From a checkpoint of a small multi-label image tagger.
Training: adamw at rate 0.0011, batches of 256.
Data: trained on fractals drawn by 1,000 iterated function systems, in grey, 295000 training examples, 27.2 epochs.
Rows from block 3, named by matrix and row number. Rows with one number belong to one neuron. Each number is 500 + 40 x the weight over its row's rms, rounded and kept within 0 to 999. All counts start at 0. Numbers have three digits each. After the name is the row's rms in percent of the matrix's.
# fc1: MLP up (model.blocks.3.mlp.fc1.weight, 1152x192), inputs 96-191
# fc2: MLP down (model.blocks.3.mlp.fc2.weight, 192x1152, transposed), outputs 96-191
fc1.442 063:480527477457507456540469523511613484486477491554455521506485533534454452438470545534521509538477500458493407446591420487450490473551505523505448504460564490475510524502419458473439438517544525487425466568527533443479598438550485527482521511458497572502528550506519564528464508470445497528
fc2.442 061:472492546553517498488474390541367509406554482425494496474482551489525577496511551519509495488562532498510455547542511490476463544443535510481450535492494463547475513491550489489549506467455467530467499498483454499465454426501481519556488478471551507437494430428534527565519532564500480443
fc1.443 211:541541502489461586507504566518474516439510508487539516553490548449483484457509487445525521469515517516417495518423524515448516492487494509513586558486476482599470403485541483488503466468506592585489570543481521481474458538451467464414501457379507546486475510486488468511494478474460522530
fc2.443 151:542459474541490487525580424492534526509544516554489525459494517563564516531466429570477403508514417476550442490524553489542473474466469462509480478516506497485518522559482479505506497469497497499532451545540501469511438460499586554531517501527453436539562463481536478445493501532597410448
fc1.444 291:465433531481528553530538603490488523491386527470472512494507496415556501534491619519476464407484573523481511470538495515531501497482511484440518449520469516509614492533484524461486448482464568511513514606445453510483446496521445442500443502459493484540449465523512506432450504509520430494
fc2.444 292:480462442486477515469459405515519485499492506471477509564518476501553482500534520454508485508565512587520601574464491469527501492461501472461471516519480520460535476517531538511508513411469443448473500434475467465444522463540436461449474484547460467489487456507523471548462501456445583475
fc1.445 056:519504472551459505520513481513471514514509455423367552493531429495550572493543523467524455483511501542498469520502402500464521497393503504486482597490480522533498498526540554522557460440451533497462479449541504565424499526493501490594509512503376484417497468483523436480521463514495501457
fc2.445 051:555509474483515499494570503519544516434456478614473517466451426505397425519537510435569612503559487484505555544522575524473516442581471496471494461466479484511510449535473537560370507546618524528531549483466446490571475518526523500480503516511464515544438435485541554500460531533504534521
fc1.446 046:465552459472487512463474520502482432506472487489503486524494503475472501532522505501568569523557437484484599458493445549502466484490431485512507490421468471544477504513502472492492409429540535489452569485470477523511495486499487482565544487482485548473563504511512640553491547503543504535
fc2.446 047:508457461472533511488493451549379521433514427599477555462567478504493492509482520470504491493445477499553395597509479490496491573442552518488427479504627454505519521538507544523476529396515517525524482510469443513526494462508520451509520457513517485565449540494549513501487538537537499566
fc1.447 055:509500506517531523561460493487451495538464471517481529488512386543500594523471520499482505526484469520495492511554534518440533499528523490508472512489466520544522490538486536466521534575458506512522430486475466528471577481513497461512469507439476493508515436474507384497514617483476574507
fc2.447 055:466501530520511506472510538539528512448528543476498511508562666513510472502540514514548553531457484514514584424539473483448505482444490472441474432468514525512495498420542507504532489329491475470455574498482439460536521505509484514491530551575515524405526467424517538606491558543473504509
fc1.448 052:487429537457543466536511495529434544541579542498523565486527507496539591495490521500466504514461471482534502462575565465521530541471456508543551576543488551478516460530580535444554386557453479470472426433479500444423497541493505464541482482523526475498524434548424439455476579508535567463
fc2.448 050:506530504500529542520516540468635559481433547484530482533511549505547431570533469521537481551511549514490566411552525454500494532579561503466559425544461565486506415446496468512422493464460485490520567532459529557523545552537445520449501517491441473496511568454524526580509524525512499486
fc1.449 046:480490462538473535494523488494469516475483470537607513527528574522502558487445524458516489487472492481468507509518516521526531501494508492485504457508420483474504508468515409486521465399538493519461566474468492480461548524505527480496468540555582515504440514485482402515477586480540507522
fc2.449 048:503522493477494502493497419418397486488533517564422454482533415469547481524565515532444470514530483519519464495469481466486559470507502534526493499541610543491498537469544484538444499670520490521524590467477496601525491454479492472505550495508477500470575539489496546520492472449490482467
fc1.450 061:471503481456476509495533501492540438547509502464616530503546526560407503495452498474535436452553508440468429495471526525540506457495488483500467481491502524466518491556459448413371421451437525483437448483480504513527532486531488544521527503479525519471472475498488535477448546485468496504
fc2.450 069:519519463499525462461481439565458460552522477525462514469495508492589482464535501528489524479503525506582545566533442484519535428553495523534445531498554468443480473505512462571668516510579493528503542502499519514451442459528503462491517498479542521572513573469545501470508493519519484481
fc1.451 051:491483519514486483460509471489400492480503497519491559495548482514504510485543461441547494515537451506430536525432624561483495529447469499504532535481467643514503494501504589521456401441418508484473485411556494498508439495523483550530506456506477495440526420456458541466516444522519518480
fc2.451 053:579528446480529477469517483501591458508509449614472524479557454501428401543471506506545563492431497476580576543515370468512531476513488501498502528482521428492511422516471445522530526408568525504507457523458529490505491529522514421482539506475536489591478533543497542412471484506487529584
fc1.452 049:457534389525444490549568501461571511481478564403428514514515521497497494452571478459489454511526491522507507525454452470432462467489514489435495442540523480537485503550508548468501345429519515487465547452567531503435520554516466494492463475479436439455467521482595485461543524493470474522
fc2.452 048:538493494484470485513514420487336515560524389440450531470529450495435473503560513471507473470481490484488565598501486482505556476496462497486467579531429472488514506474547460528504607487504510517548462495496492473538470463468572482522509543469542531507481425518499478461494513531460552517
fc1.453 140:489440558506459488555568539456492496452492543485566492525495481448527495527468462449560370458478472467505463439574542481551458495430469535495444410578473525495519505543461478438525450489482549467468445468462527463552576498507521452467545489483490548481545525521523511468494470476523509484
fc2.453 152:534428498505515492523556366556487508534476519459481458454556568494559563441507491507431568426564531532501465477537452511519485468593491555497478540498477481507534468498582511546538547514509450535534487505437576555441436454493439541549495456460460467533525490503466549518460522557500522517
fc1.454 051:496421540490529450457518514492400483476514547500561513504493527562500508551523506450514413463519459449517479526484651498512518437583550487529543525608478586469488517488484474442453477500492497476468532466490490403434479517489519489419507517493501532560500504503534520431439459468582530466
fc2.454 049:537494468466524493503481485507660497527498492484516523512563506481512540498572464495469432489435531500542567413511421478523492502545531488484561494536557527460482453530554546558579517406484516480492461515436605581506515514497465498489500437473485522511524619476503549496524458485470491455
fc1.455 054:494498500498547540489490505530504514426516524470567505515489456417590435578500481514473576458491549481530522493552541448548500453518559478545507504520477435466487500542516499510630542458486506473576526510422522489574471498512506505465522536540438547513500465529504473483471565491462495470
fc2.455 057:469492576489535541588488466522548545597465521594582495509460526546529531443584437496481463490529543521466467482517509532503511493606444495489449531501444546517503517480469486436371541382498455501439456528470545513498479451522525508514500505476457524508505560502530483528529494479532497513
fc1.456 290:544493476529442428471515629486532486498472478492543535541519528541462522500538520424455485553506523517544523503481488539402475500488507525562515444469470507465520481442508489486471515478494578449477497475466482438493522533448531381458544519501501457476536492523519539503495459482504522499
fc2.456 304:432477497523499523493558471462451468524570472469505486470472409486619477467452438498567544528456465494436535487533517492555520507556470527502496481507479450531428468479468485490549487507472494542540485550536465560542532441497541498528430465467543495550490471555507476421487519519519484512
fc1.457 247:619526457533464491460530560566508501448534510538513506537438546473511480535487541555487465433527591433577518507447538442483492468512414467498552438477498501473457516459522466518512521503564544455472509478551552443546467481503555391457476466523487433493567520447532525488490437464517511427
fc2.457 238:453488543529465479564446510465510482512481485496534583463565506538526474511526542460481551502545503482476527566516540525518495496543509507500447519501437474528531509528503492511427569514485501524579547407465519488580556499558524542553552529471536567462410443498506476552494504501473485516
fc1.458 040:539419520545489480472431523497581466549467585510444540535493482544501457565524522511549536496526493490517497476514429498483462471549517513557533526579409436512484520498549469525544427401430521514545463513528496510516519513555497418470489517492469436462473514483455452572469492454479532482
fc2.458 038:446513538480555520417546497474477613558494454434446496476477497538428495454604529479505495511539447485516638535547505492504493580504536461489499417540511535495487501417538492449486525556471495489436532496390545535587499470528512473521497449502474555480452463486568498494520502525527529476
fc1.459 046:483442452529471486470498508513495478471517496518560457504526494447508429594514496520485541515598517488535592553481554434548532548527505466503547472442431438498498465413533527519632513483466469490565555521489515511550478481516496507431535495544466468494499486532464563556458510494522432469
fc2.459 055:503538485475493500543509427498732475548496405516487537486466441503514520471538481467449462537478510500472379433497522526528464372524470508537503527487498533511464524511465472464448506556417501513494478521493525544502503434480493498499498467495507495563489541506482474485511484453509471528
fc1.460 059:480471486570486511528557498488441461523523524451507481520549447534573604543498477450501417466531534530497547552465466505526497468516524486512469462555489546509496495539492571447517474495422490484543586451463455477451499517518516438479483521502378473543456453468551379436497555511467534467
fc2.460 051:499521542466519471510522527480346539520442543505501484527510465507509474452608455501454525471480509470505564426487563528480553425573430468512539475510467548446508496428541448490462525379531488463478491526536549500512498538487567519487513537531466509471520545536538543505470527504493583505
fc1.461 049:534572475536478514546479495474521485597479446525441523488516469410517506507445484484463561538478541531527554519500582482462514462516541477438514471468506431505488499553523567503667492528444499519495487484522524638473492513486500547538466505550475412442516479488460403473511546509500471457
fc2.461 048:490489494492513486504504464500473534564540401488483462510464484513538507487470497476510485485480485492475476466505542476504492486469437478465461549510460487569520558461446456473308625381491478483449484495516482462548488469460535537474527573476524519425504447503483524564485570469460466517
fc1.462 065:471468487437424506445461518541605476442496553524567524522484531546463438488451480485583530523528464459479508477556423503516461472440510508527456491444483522525509497501467415469431403400500522496479470500441503442573503486530482485505549491476538573496469469533501568550505524519433522514
fc2.462 057:470513477527534502489493439535473450473500500546451523496521535464509503494498513475513500525511508500562444636491488522508520522526526549549455501445530466472521451530544442512603487484561496512540517546507464526426514485532499470516505469487502445532485531506552504461481481570542529519
fc1.463 052:522493470541516497490526528514352508495497461484419461483441429452534460510501518546475439454513548507528504512516570526517530431539472486513466532512494526439483522499418527566529534541455540495545523521562511455500476546480493500469563520510404513505496472487516442523508376474505464472
fc2.463 053:517529560494501485528503421501532530627450524560513497488509529526460554408552479466456543461536497489429561509487505555517471481536474450504539532509414525518464511502464504479422546398499486521486425507527523484536443481499535532517477511498471509545472488512522508420502554476490506435
fc1.464 054:486521542525489529571454486463580458562504474560587577488441458530452523517378497510537563511492466488454488493525454528487534529529534449508478475524471493485536524467466469446421460450474474524537484484430504551575583471560503448477517467441537484569497507488497480507477537513504521477
fc2.464 050:451546510522497496358496553560519498444558539476444460517510587498532489514483485523450519507527487500536493476532518462493530445417462504496470466492491526451465480365451482491589507610450508459453561504480443507480497495548489524487543536532531544424538520497467522543506523479481503490
fc1.465 053:515466469470481552463438471485485522493531424462519542525543456528479551501415526477462545516494455481509461516501378502493533552501538486475460462506468521530510511524453452578647476438518498489525492499493477483582526476534484506548478542529460475481534460470468425538504589524477524510
fc2.465 054:442573533518502470498539483474705515536503505543492532488460520492563487522484560556547526571531460486524575520511544498497517406541458528539479476513562517496457501448547455413418550396550490489473560494493411471441514455513516435500553533548546522490509506505534533496503494498508503478
fc1.466 059:421517504551513550556547514495557424450505596511581492514478487473541499506463487507496515487476538510475523523532456516450485398462587469451503441569491383498467494555506506505544450395568489500533546498447555487446528509521506444507521525504500453518430538517557439462518607524405488480
fc2.466 059:477532533498501550508477486516238509470503516434532501512500487506525540455522426495459474432525524501490429531485580510515539495511432491499474524493489533503519538517518493446472504593481491477441525451490400553540497529485549514532523531501465563432532503492523540469526503486526555484
fc1.467 054:471543504441516484458468518507573468531477550497589468523486480488476459474453483478521518500515530458512424443495534487530468384556471515505480473478547535502466513542402517523425463585438523478485493526521506465588489482525498566447522520478446540509521508467455602514473467488394498471
fc2.467 057:486526533523538482503478468550397514571505453580507558499524601514520525471502522560511484505453503493505573579528429507497506531478464514496462541521459454501488495482520474399582592201530477492485384522468506454442452482487517462504493493478533507521497543512550472445488521505507490491
fc1.468 054:499544520480479491527562492474514492542516479525605510485551489474496531492461487430459449497485526505507492533486499491547526520482514482506513396532531511452514461528516490443518524416473508503487528456540510498547524462506486507432468479522533506578491502460523445417486616546428487523
fc2.468 058:488524481516441449528464473488444495493513476483421463502504532478591422489474499538452475481514518513525499369501463485528510410552472515515512533525438503479511493423489452596541481596529456491489612511565563482455504500465500498486511536482535477453533543545476534539494463467485472500
fc1.469 104:441442514550470499511551548504519454328489510503542516516508522483498474540511471485571508470502481474464456442584487468560454425438493487538514429508521445487484511536511476527466499470488545495480472477428536422509541498500486472417542539521515604428446477470518538491525427471433505510
fc2.469 107:496461464488498580539506320495393433537502531504472495464535503480513532445554461468450523485496535538485471465509461570509521424573481526497463537477456502513499521549547462542536498565499458530526438525480617569441449454458453490541552468465434500563533502526473515471507463543546521506
fc1.470 048:497435509564478446470483483515535505486511508449379523495485420476522526572568473526542544532520533540436554469521428483494466537477508509505473485490503540536476505461533547450579499506405510517547441500416453528551495490524502504492514483485429496538504460509418525539505398492459513463
fc2.470 048:511496500489504528517543531526523534573419512563456514531504473538380528454511459461475536497461496487478426491496517569486415470503502503514528483422407515517520512474476480457232596424533509469497517549489468499477538547523497534517499502547463456497494461531492479470467547521512553542
fc1.471 049:472488585527494410481480489484521466538528499599471490499440464487499468511452498536514555529455482484499528425526460490466476501469440494559529507505511558478484544428499592529509407502423526491527466473479455449560486531528532484449519477498561505509498452522436564538504467497494526463
fc2.471 045:466534475524476533505483542538514467560521530438443542509497599496438578542511479544513478485554477495538511368509436485510418579475534569470560462531390469517489419452531485470419558516494492468501451527510516459477531552467454495478457481524501474513492541575458529421500494480448519501
fc1.472 053:483440520514541469487470501510481509586551473513540526515483367505497651544452505514529533471449467454507466456555482514532553432531511488543506573555473489492522508515522494439565425486450486495484475475423442497459525466502519412529505484469431503505483432500526547482445569505577565508
fc2.472 051:486452551497523543492507537522684587407458574490517492534489546517517472479538461492522555489562525495521568475533536514492439561498546518515496424489494566492485465504486516502454471352486501466478548525460535552500528527526486528507490446535434517486510541475540535570504512526513545468
fc1.473 057:526467441598465480449481478486481524413459488415389508503558513489532524535522488500523420559578493532462512532439476471443467557431504487476514473458514567618502474487477548564606466420491489507514492507546471521427510504512493488543499556509494470448507504444498479552571547516435472480
fc2.473 054:520531464470540513497561441436486511556519424585458567501518401485431443472549540447519555529389446501493503477479450547523510394533515506529516507498498456506524563526540398478426524451490514491480506511439533483543537501459522448495559496521529464522436484511483491435481502512506536568
fc1.474 048:488507464551467460400442471522547532504496429486372529492513497502541459547500497462513556543488491531490490500450517480512473517412492529501505524461490548532528501477505514618526475402451501481498475509491475584493456470474497544463470493514458531464562494475456484532520366500512453547
fc2.474 049:550507498496549487489542449485595492541469436603462446467518395512475463465516559486486530543528490482495474577508436507482451545573493477533526548495488438534530519470494512420328538507597503509493458475489484501497518483464508496506509478448529448491434469519492538468484565503556497522
fc1.475 060:472445543500428519441511510532522467485524562456681537498562583526522514552493474477469466500546536495488559534484495508509453487532467491513520414570491494513475511494531480502538505508468464498551503479398531444507466503540521494529504511513607504524426467523460402499481593504449537515
fc2.475 061:470516508463533533516487496468376517546474552593511500523529493513551495504547460537477456518391518542520484397486563517540500393527532563564513463523519559474508504479517461502488456509523480486507537543524561591509561513488485467475523506535474479521575568517539472453515482493508504523
fc1.476 055:461557530435480481458475513503607482575528596493544501509457470510524474479479480513477536490502513467530515450522472456524509343471458507522511512467498475480467525538480530447457442476453507463504541475487531492547464497486498541451531467476469516516445530577519625484450472472502506463
fc2.476 047:473518520537533482501486537558367499486440498451566467492476582530506493496443474487537452492487523474519465625534539511463441567481475484515461486480447498490474390452460510535516575454552483474518382491495480471465464516549516528498440486440502493566548536521524478488486509487511493426
fc1.477 096:436453533481516530486451492463489463442538482492522517535493408499490519510470491507510594552465362447460472510624421457484535529476536500501466500437508507531527506518461442514485531470506495496473482516440491512582573473529505465477576482476505501516467491467525516546530520499507541489
fc2.477 112:499546563518508511467503493545566479526527549551500478451510592515532473535458527562509493532586520518521352521521522518446472410417476513477471506478539465497467473463515480475449472409495475536498549523523472531503522438501472506491496466492501515426524503502451519489510546562530501512
fc1.478 050:435493500542505443514528509505538436503526574527534550494531512571509476516493487453505432486495517506491524508504467476471510445527508475454522465569483506465509510489473537423524401426440494513499568434530541437432560484547519417444474454492493503476463505513518372468507593485462536427
fc2.478 052:487511528497457521472514481488340520458525482360485474509485499524471518509537467525482514495450501498514634411542516481512467534441491517507531491520458518444488445398546504538518515686505484499483533491469501568547501528497509496485495533493447541414520456516476509450490478500444548488
fc1.479 050:517444507495534507548503526507417483652479449524445445489433399534480431533595498503534511487526527513509516467458577565500534520555490468522486563475518468448492521456542499548385576581443499523537360505507475565538500504441471516542530450474430476453499531467503502536473414501567492549
fc2.479 048:503484526493489474517512508560677476514500558494499488496533571500477559491475512512469548514564499502500613531510467538475467589507480449466532490443559500503499497598468557515448421470494522503492502514531480467536479486539497581481475477502453476533500460458495548489505478483517500464
fc1.480 068:529528442516445477489452491484522471457440479500406519495516520493463435509531497496534517536545476516472511492387461518470444557402482511489531534425496532557494499467528513527532459416465511500480490504527465530549493473515467536532517511472515496458517537472461607557500418507483425490
fc2.480 075:537503432494515473424538448510603474547530365586431508461491421483464498500509549456507500495509467494526460607517441478516505487518509476504444527483533419532509518551482464484449507507554529530506449491481464471502507460497508478486542464462554486588387469499488481440489503508531478545
fc1.481 225:500444488529458530547481558520524516483473472533573498414501521526540515543510495507537571460474429423418498474546491448543495493561480502572531525495504436577514511551524449534486527515557570587546485445511541444553519470508458478510544435414491501476549520476511522546530517507510487470
fc2.481 231:551544462515458490440555457462553497515542477510489554483468556471517416520466397514454456488467388481526505533504550525490522452458477508468555444543502560489485561428444520426541512482478480495414489549535470509442475513485644488466461471520444478497552496514426458493496535528567457555
fc1.482 114:509487511455527505485492487487531501537525417470518472500473410425526582483456526520451595482532549498528521539509452504515515546582568539490455533467474473493497499488521454484487512519517477490488508549370502568514416497489537478521461544503526469552565492517508528489448654506640501488
fc2.482 113:478515530514535490515498599484564557496478516551544515559528485507557509504553515508495456487499501470499498518492541466453567521429500532510497472553550534495492507503462518491427510312477511444484551458536454433487579530510485519491467500524495454480536536457536481584512499451588487503
fc1.483 043:523509454563484521579534470511487488511507542467553538478488522483519442450512499490457473438557549527499474556500564526484526468475555502471478489540505463454527507493488427525491606442553506519488571505450538559552535490529506550477496545497447424479392518500539433484498533485496456523
fc2.483 038:485532449490427506556495457474524462520533447584445442458450459513485552513512465507509508458574526496487433533471522493501584449564425490459503585505524487488507501504398523504516485640501473514434514490511481506469457464536535468512521581459548576526507478476523491517517377451479512465
fc1.484 058:436446499583485489455457499514596477512499452524485552521507482520494444515525494522537528590489445477419493488566400476420454535499503504494495484497511506568506522450465495460532453375538500538513512530456510508497552475536495391512525455464573456427491539479486496525529504498416505482
fc2.484 064:488524500518480530434499418453500472434536518419453480482477540521473548498492525477475522504514487508516350477526538539502441521386524517470513508465480503509496544496497453495425446621473482525508583478503429540525575481477475505522544490512468492403453452494441539469500538541503541516
fc1.485 055:520502434516503511487481500502473534507516371550394476472499467495531512469425512506507474559444493512473413451495505497487518479422494481441502572443572552488528463516460536565550431534480501524472424506554441527473525522488490522569523535506459469473540560471514501504522424524426488482
fc2.485 054:517553555511479501498522480499576461539522498484488453477460479479498539496492548484528594498575506485511538572489478512500462537555501468438469541454538448510475482489539474441467491538536490505509546492549482489486514480507490507506498481468505517513412470482415531448498569507497491465
fc1.486 064:513514519427460519498446506496514482511459576544506556505492503566454466451553524491518444507469457490482452535489541521452478443485466497521478523452465613497500509531494483410466538514475551505476446484551507409551534493523488542512515469439527560457497454501462524520537528498431555494
fc2.486 069:484508492521519466460491495573519468460540501563495522483554616495482490544456533525579522530486483500549597556517436467484530529449501505485475456495510408508493441518472525550644447387519501500517456519514468485504458519532500480487513525526568518546519511468558470462476507567464497512
fc1.487 075:475505501520472461472529514475531481452463519492545500494510572516446432519574453470532479471566571506496510495468547511563444444465500517564510454476490517462494514472521512485451508420436527490504503509497519479534513486512497525416536548495535546514454492468490475498436465500464473528
fc2.487 084:507487475483503483474497400509382453530491461501449496484511450475560559426585506504423477492473529506515503441508428537507507543586491498530494556504464504497506524516552494532595533648550476522495432489505587507442456482477484486496492492479502509562495541500523522452507461478527485470
fc1.488 215:452494489540501541479462518558511480452501568480432497403448539567489461471503502527543508522496497441485482468595483436525517458477457497508468551469568496517505508484598531524524517489537529523492448522548512507492496447503503487488548512473547549474520508524498517482475479582475445462
fc2.488 209:554519494520498523460573414440564604525554505433464564483485460505546500457479411470480488506452453485527506491461601554523497444518545560437514446548542480498465586488548526456537524529413481497496482556517492532529497469509559488488478471523425482537527450539471473476488521507548472555
fc1.489 053:427523526542490516478518498500533501461514471573605457513502548432485465561431474525481557553493540503487521456545436488511490578494498475494492409523529471516502477497502520493553492472543456524506604522443514487506483499498508503460523487539541510533481479508476500498497522520419459535
fc2.489 056:489526477491507542556461476461471502512471530423493510495472474492570555442511463500408444458531504521467368406497552534532435423492495537557522536470457542518504575507540451475341507505473477496468486505508484525490557525468490499497499515497480427414496537577474545498520546456531493502
fc1.490 055:505513490464463481410482518522451515525524527410465511524504394570519503502513490455547553491529497446496460473477473482564469458522514498535460567447496546510505492555496481589479490525414517479510449504497440493551411464516475562511517484508408501446499483493476592502484493492446528502
fc2.490 059:516465507510541468498530500521613463513472509669550553473529509515461445475507530502561563539489501489530581620495442529480474450563492522541464497446505456507498454529518473443515524326577491520525431517518506456465508473508494457489499464512492534580486487528557494447453474568539491522
fc1.491 048:505455518520528434454472479490572572400511504474400594469474474468515569513474506519525525528444456504540521484559423433481503582513527561563532529530519565559515496480599581510543462517452491491505476488441434435453485546440511475554453459513512488520556470568510495481521489489566522481
fc2.491 048:515462499506487523562553520486542511530469548446503485520512515479438487543548490456562520578505502496479564459513511513499467604505572514477552455527470515536515453496504480594353509447444500478556492524508524529537544560501447528485499488518441439479505455473430543566489496519496527517
fc1.492 056:453488488495505516490429484497525468528530385471616526500511470496483566538450497521532621545484432474478479460544475509539524550533458500504498523501459507519530506478465436474391518494481494542456519497388497507508471418518486478475521432488519495485551450455424617506470554513532510489
fc2.492 058:508510524515554516435506518477715461359513523562491496491485528504520477521447495535465526520515509512497383507563448487465450536428514524539493474472543498492486500496472508458454476440496497498503485513500438510475551490531451481528545486518454474489502533518479465518473518517565492527
fc1.493 293:558459494504501420468467494511489517475495442500483472493492469524507559511534477457419493527496466545533485519596544510488511539533485493518498449549475562457502468461476561505536513502527503485501501406456532541469525500474515506540546558485486419546529529519460450514435533510577488475
fc2.493 232:430524553532540551495466383515513414504546534480528518487475458502502484471484407535565488518500435502527473450460458478458495409440512503464510644504474514476476549539533473461458423464477492480468517505479516484447499535481509568493547483505524580476445497515579491478509526515420475472
fc1.494 056:472480532476515496494474516509470459552506580490580439506403434487480433578496509532525521514492502464548489535562565487514533443519466486552517532504473444454473539436538463509486576546518522509573472519498510538564536458488455452428562463519422545538499489537519528536460410480541509511
fc2.494 053:488466553531496481505470475543744510485482475567491539488500601530457529450496490495441499508510529512485475453545512534490400499471534466458519493445477521498481490567444582404524422447444492516494502499510515509507470491496485534518426429491464499498479511490512521523518501486492494465
fc1.495 062:474508469568508470514488489503532458561507441485414507518482418446521509570505493541544527477495535516490460446518477520532494502481537494539492554447506514491495505480516543507500477466427505507550486507438436592501505518468503500462524473495372519501537497482458578487459405507557467446
fc2.495 059:547515510490537515496533501521597500482441446541462507493474444519451520417534467438444564477555505496477391519521535550473464508517451474484521531471457523505480509538467498441279584456511510505507461512496489513483496506511509551518496465478469478480463491516477541485496551483551521510
fc1.496 060:486448483482480480447454522492419509499462464495448470497519505523431515518512486518543509570540432487478479500469591498496454509468450518544491588414515578554505493491504523516464567544491523512506402531504454486559477504477481517522535491479442515441521442515494564507519404499486480550
fc2.496 070:540461460506536496450502479515734458486519475578472523480542519492440483506494550442531532515476471499526500577491389496505477540481531471504500493488473428529507495573473508453510463329446500525544446502470459492495513470477481473504508448516531485581453549517491456489486514541528506539
fc1.497 054:529556441511539523504490481506478454452495481431450515488504479459513547467452513496500555479487469560500510505457556542486520477428559493433517531456431471553495475513495442522568495462516487497375525471501546549451471553508512533562427509515520482357551540486494533515543594524518474464
fc2.497 057:501508477488513513473530501480482513469509438622505559483512392503489433527443519509577559515469465484496437628476464446490540510526466537510452524546539449532495514507469494466473571401543516491510453469423460443518480494479550426507556535480503513556451438505548516455473504490518509561
fc1.498 058:546498524362462522473465528512489534503506515504464504489465528527510522431503556516512464477459504462544442486527434499524474461500452551525473580500575555452481501545529452450364556549524517477469435573510541363510432528473508509541522526470524559526524492527478478492498498488540544531
fc2.498 059:482474557533557480561478535563467501472495577525629451521526578463519486525499547531569475513539509504503610532496514476474533592528569498494497439532506476507499420559484539606575437411540475509545469518530503485488512528548473517478437462516506489528559513463572514518500468526528476465
fc1.499 054:532553483446469494458465489467429503559522466511470487501484477499479434495475477499502481527527448471499465494422504499542490550435459529534520540380526593511502453515489541545510491485476510496483421485552441500627445489475466590487544484488509482508517502511438576523506389530473449504
fc2.499 062:546505453518511437455501511525740449546523434587463480474518506483481449520426524475522511514502496483541517572495396473523510460532492480493475524479486419507514468541466487459510506410541493522524464515503520460441503501496497452497498492468569479572452559563487521437487520483508465522
fc1.500 065:468513557456470526493435499482538490539484507559635507506537491524449435502367503490499531580497461457469459518535422482452509494519459492504515425466512502503493523501414499516449403469578501505516502524508466478587511468529486483474536452490615530547522524503440527513527571500408511511
fc2.500 067:442528496531516485442465466516490459482558503487476495474493638506547497524434532533476447535473474508534416467550486469512537427400534534510468495531548485493501493440540466443548443534468460505433573495508460544485500490513473465491529504456567483391516518498528474501537495491498461511
fc1.501 049:523608490496526530574480477500468469563460482568481508487459461434488452522488513534508513518500498544487392504470487555497481496431571450422504507436511447500476474541457505524569482513521511511495434475534462619540514492508476562539529518477454492441509535416472493553517513540467439455
fc2.501 055:516511471509510485487490483506552483567531375574442483479493511509500485474460508483475530453553492490505467586492485492480517402552446492455410548465507476522511540530448503375327572417525497513438460512462460442506470465497542458491521524496551521425452520520492535461509540481500476500
fc1.502 062:475570472514447482530485475474427495519462481549486521489532562508498432491556473483495464541501477520450490534385533540473483515388468508467550485438479546507497484505476556522542481426438511514528466453589436512555480490501461571510547484475461481493491494507473460513516451538457443494
fc2.502 065:555541436497482451411523490498610443535518342562426482452489468472477486504463531476470513483495472498568506566517421451537483418524462462494465549504456426525518475493482478427459515518562521530500479487491473493493491485511522446492532519444594515526462528522452557419498492500468468517
fc1.503 062:444497524472525503506463496475540460595470466567576470501472446528406489513448474505563545529505450484447415441502492547476444503505479509529478556422527510508512507534466481438374435473483513522451420490458463540533553489492463506495511449451492503483525519484466619502476460495488513533
fc2.503 067:538501476525549496373477506578593471448535518468449509488529572487525490491490532521481549499539479500560511641540441485481509562455505493502460514458517464500491502521507536505588535391502502507536461487478459507486471468517496498516515488486516501486486489476509541530497530517550496486
fc1.504 067:522505557549472517458494497506567538491505545539506500501472583511534459515521506499421457542421578505486561446491446463476493483491513468511557409551503504494486504489538534514558475429585478506613602545500564497451521518480518501495495526513547513575447530574551465509501498485477479504
fc2.504 085:473515543493480514529493489451295540538490501427550455513490478496542526483513494541477440516486517511480468409456585541526441476525490492493531505489502532521497538453529512506504458731434473480460548480539526554524516524488498529477480496488481499392522492489494491488520447458458480467
fc1.505 271:438562476398581486534475500449513472459504488494545573492546526405455467522529584491527510497535631443478515534410493586462467448466545464499484508535432499499513488505543500472466499454488494495462529540463490427433512496465524470396506550491480522445469405471472471536483539487453512607
fc2.505 283:444533543491545496464523482565432521458499523499473467522451555514423502443527485532556499530458492483448467447468526502383585528495506535504470486483625504545458568467535512527547500574557510503492529481518572526482545530473435543479477474514537538556531569544474545496527435496491472462
fc1.506 056:475470469547513522477477476501446488420512521482511509527559479518527478524455497497495571580541429492465491577453489534440509530425526508476516455501509522569523521545490565515622495432531493524515556487502452496503491495565463493533497515505491428431534487505460449555536592492475506470
fc2.506 056:468566529521485514441532482450561542548511445563534579478486439526483493529488514481521501509513470491508477506526509464526514386479522503491466516514536490502493536421496454397377535392465492493459492479427442532572562447493510456463579507482543558466484525495453512459531512510492531567
fc1.507 060:526474478490466451461476474494418530555523506491478468513466525514513512501530467470534519535524469481483560502505472479503508626505424519550474504455485603539501470457515501532471482553425502491514465468466417441592453495477458552484524490513449522520517423491451588531514396547511496480
fc2.507 060:531495469498517482528522539513744456564454467554463555483566494503420461512459511495501513560465490510511446482486454510496468443508536509525566489465456464502528472527524495460453522343532506521565459560529554467415540494495472497529499478522507425605512555576496494481462547504495500528
fc1.508 055:504517445500516491512536474492431474471487478457450473495523497477493534479547456479534479483558489532488461522403553560483479475387484509467482556395518558536513466529492527528480512483452508495454485457531456521461443558475475548533488507484426481449553486459526575506539470525502454493
fc2.508 062:569527450486525483457515501521619458540480428613483553479514408484486455482466522473516565483460473485512505596478456492505529510552466497504483542503470423500507510566467521468472547345544528503574393493494502416474476482471541444489531503472545490618457492532504498445475518503524517550
fc1.509 050:515520448476489505482485489522511542426468504486408474474546510476496576508578496478505522513488504536485499477469558492491500545529476497544498508455523564527506472577486533513565412579514519510478504484546505500436492551486489542551479507503455531521531450455498616471546418522482491513
fc2.509 044:560491479505553469536529479479493501598478426629543496461516441495471393473509552458521521541441485496471541574494407493489530437471507479521500529526449430512530516510491481518438565413521499527533464555499564475500459477481533492495530504460522447549488516519563376490493561511510486552